config.yaml
model: "image super-resolution model"
translate: 0.06
norm: "instancenorm"
init: "orthogonal"
muon_scale: "match_rms_adamw"
batch_size: 256
epochs: 16.8
Rows from block 7 of a small image super-resolution model, named by matrix and row number. Each number is 128 + 32 x the weight over its row's rms, rounded and kept within 0 to 255. All counts start at 0. Numbers have three digits each.
Before each channel's rows are labels from the 100 images, of 14848, where the channel reaches its highest value: "place" is the part of the image that holds the peak. Only what is clearly more common there than usual is listed. The data: histories of elementary cellular automata, time running down. In brackets: how many of the 100, against the usual share in percent.
# conv: 3x3 conv (model.mid.0.conv.weight, 192x192x3x3, each kernel summed), inputs 0-63

place: top right (36 vs 14.1)
conv.84:154099115141131160117103144095081074112146140090104120157145122131162174084085171159085105118138129104122114145062165125133161162118110164099096104152112149153085146174178113089065121110122130

place: top right (41 vs 14.1)
conv.85:155163131117154150105154126119168147136105112118029140104085122093104105189199127073149143110125184132063105132087111169096133158202112127119111092124069121131127139144113144129135139137116121

place: top right (35 vs 14.1)
conv.61:151123129126138115104178200132177002121137127107092148120122128109105057142113141062071140081128106151177124114127114115093079158093132136143096121153144120142124107155114150148157155122133066

place: top right (33 vs 14.1)
conv.156:119133146135110147142133075158102142052165107165150122097130149163142155111131110100122114101131095134165109066131073121175186119171133133074114111065152159127138164183217100104151080118168174

place: top right (37 vs 14.1)
conv.13:115164088109119138108171105123119090154076088176150155101147097157126138108131118087092108104087103115142168109130129126086077112143155127168123155084108121131085158086119149141176164108123064

place: top right (32 vs 14.1)
conv.40:149097080138176185157060178179071096121120079148163097139113071101128117123103087072131097138139121168135149168157153183194188081128083124138161145086134130101144174097113159116137072101063102

place: top right (38 vs 14.1)
conv.119:142128124098120134121178132145104123079143105181157082116119084135134149141119079107099131169137105083092173107109098113160104133152125091167111145135165102090139074111091134099142113050112162

place: top right (36 vs 14.1)
conv.101:179120103120119131155121168104061157114176091138131157117111154123068117127156085091090138089126146144140121159167159169137162141111153145160111130145154138159130082126159113161160192117137111

place: top right (37 vs 14.1)
conv.186:169131119105132114114151125122153133172171185204047142138099101149124069102157091020198175117065094091094141104106130100124064112121133125137160097172131132131116121091122149097123104112146078

place: top left (32 vs 14.1)
conv.8:164137111069122085156167166144082078144136098126121109118122149097157122145070098067096128092118094071088192089126128127079065129064139109145091154118156119124112120150134162169172071123112125

place: top right (34 vs 14.1)
conv.66:083157185138073187086098145142106105122169042113127166161119094130115145208128066109108148035081130149105164159091138137094115149166152148111128132127085181138126110180147156091181126147088110

place: top right (41 vs 14.1)
conv.23:149115132104100142111134147081138191141172130158142161106146141142094145124185084058097212070150151130096088101097091129148142128240120098160143133104092084090148081109111127140160174155154115

place: top right (40 vs 14.1); top centre (32 vs 9.4)
conv.58:122036135116157109140169124158117147135136160146137070193140082067070175077143158124096108155104062091135104175120113148135123138128138120084128137171151143103123116136107069150102108140167148

place: top right (47 vs 14.1)
conv.65:103109068082111139171163142104069112103155096098126126125162105116129104084109134132057155157117146111209150136138186176127123159101136110128091113181144171106118150140147101093099123132149107

place: top left (37 vs 14.1)
conv.157:143092136188143151136115122151093149128099132088182137117161168135141135120068130157096165191149153130170143129171145098174129101090137135097055114125158196114085106114138111134128152112117151

place: top left (34 vs 14.1)
conv.4:116110171154199141125084131126126180086120089113133107079135106121107176191136113184172101121057141118159121123137130155100179102144110101144122107116127110106134109196131174084135079167111164

place: top left (66 vs 14.1)
conv.106:196091136122150130144130161128055127119078125097153140142144138097102134142126182164152102138094121100095121102094166105152137138130151122115056131156128127140075163198163141106095101072075117

place: top right (34 vs 14.1); top left (32 vs 14.1)
conv.159:103113128120099143141111093107130152125136110115195063119121067202114106157132140169157102172139080116114134092116124102173199121199093180174178118122119122097139154162136129077139133159118097

place: top right (32 vs 14.1)
conv.30:117060133077088141124191167111131105152128166236110131151213137078097101129070097142208198056093117060110131124114157145125148169175145124095146185096161103177147099145084083079091074155099127

place: top right (41 vs 14.1)
conv.178:111149068108111119139137131170156173071158145148079113149080114095142125122110092137074111151100165146146156172094103102174105145155107040129139155115103150053114073150081139106128151087112111

place: top right (35 vs 14.1)
conv.74:153097097141092077112103156148130103121105099140151131130111143109202194177142144180148141152138117128102109113069159132102130141114088066150105128152154142196144160125144098138101130113156145

place: top right (33 vs 14.1)
conv.168:094074168109156128151173138104115122129168104197146167144150109109107156077170129173138149115117134122148176149082158134111104139117100181157185108152159106169161125139113112092096087152111140

place: top right (55 vs 14.1)
conv.2:173183103127121129119160160104105099123120069144190169118143131138138112186091109132129113129139116100117186102122103122161094105149121126128146112105084113152132100101093118079130154119103116

place: top right (32 vs 14.1)
conv.188:079146239122140125075114131131142098096134101154130128153181144143143096094055099086145180103125148116179142072111183097157149132118132129121157118197128144134162100120125172110091115170090173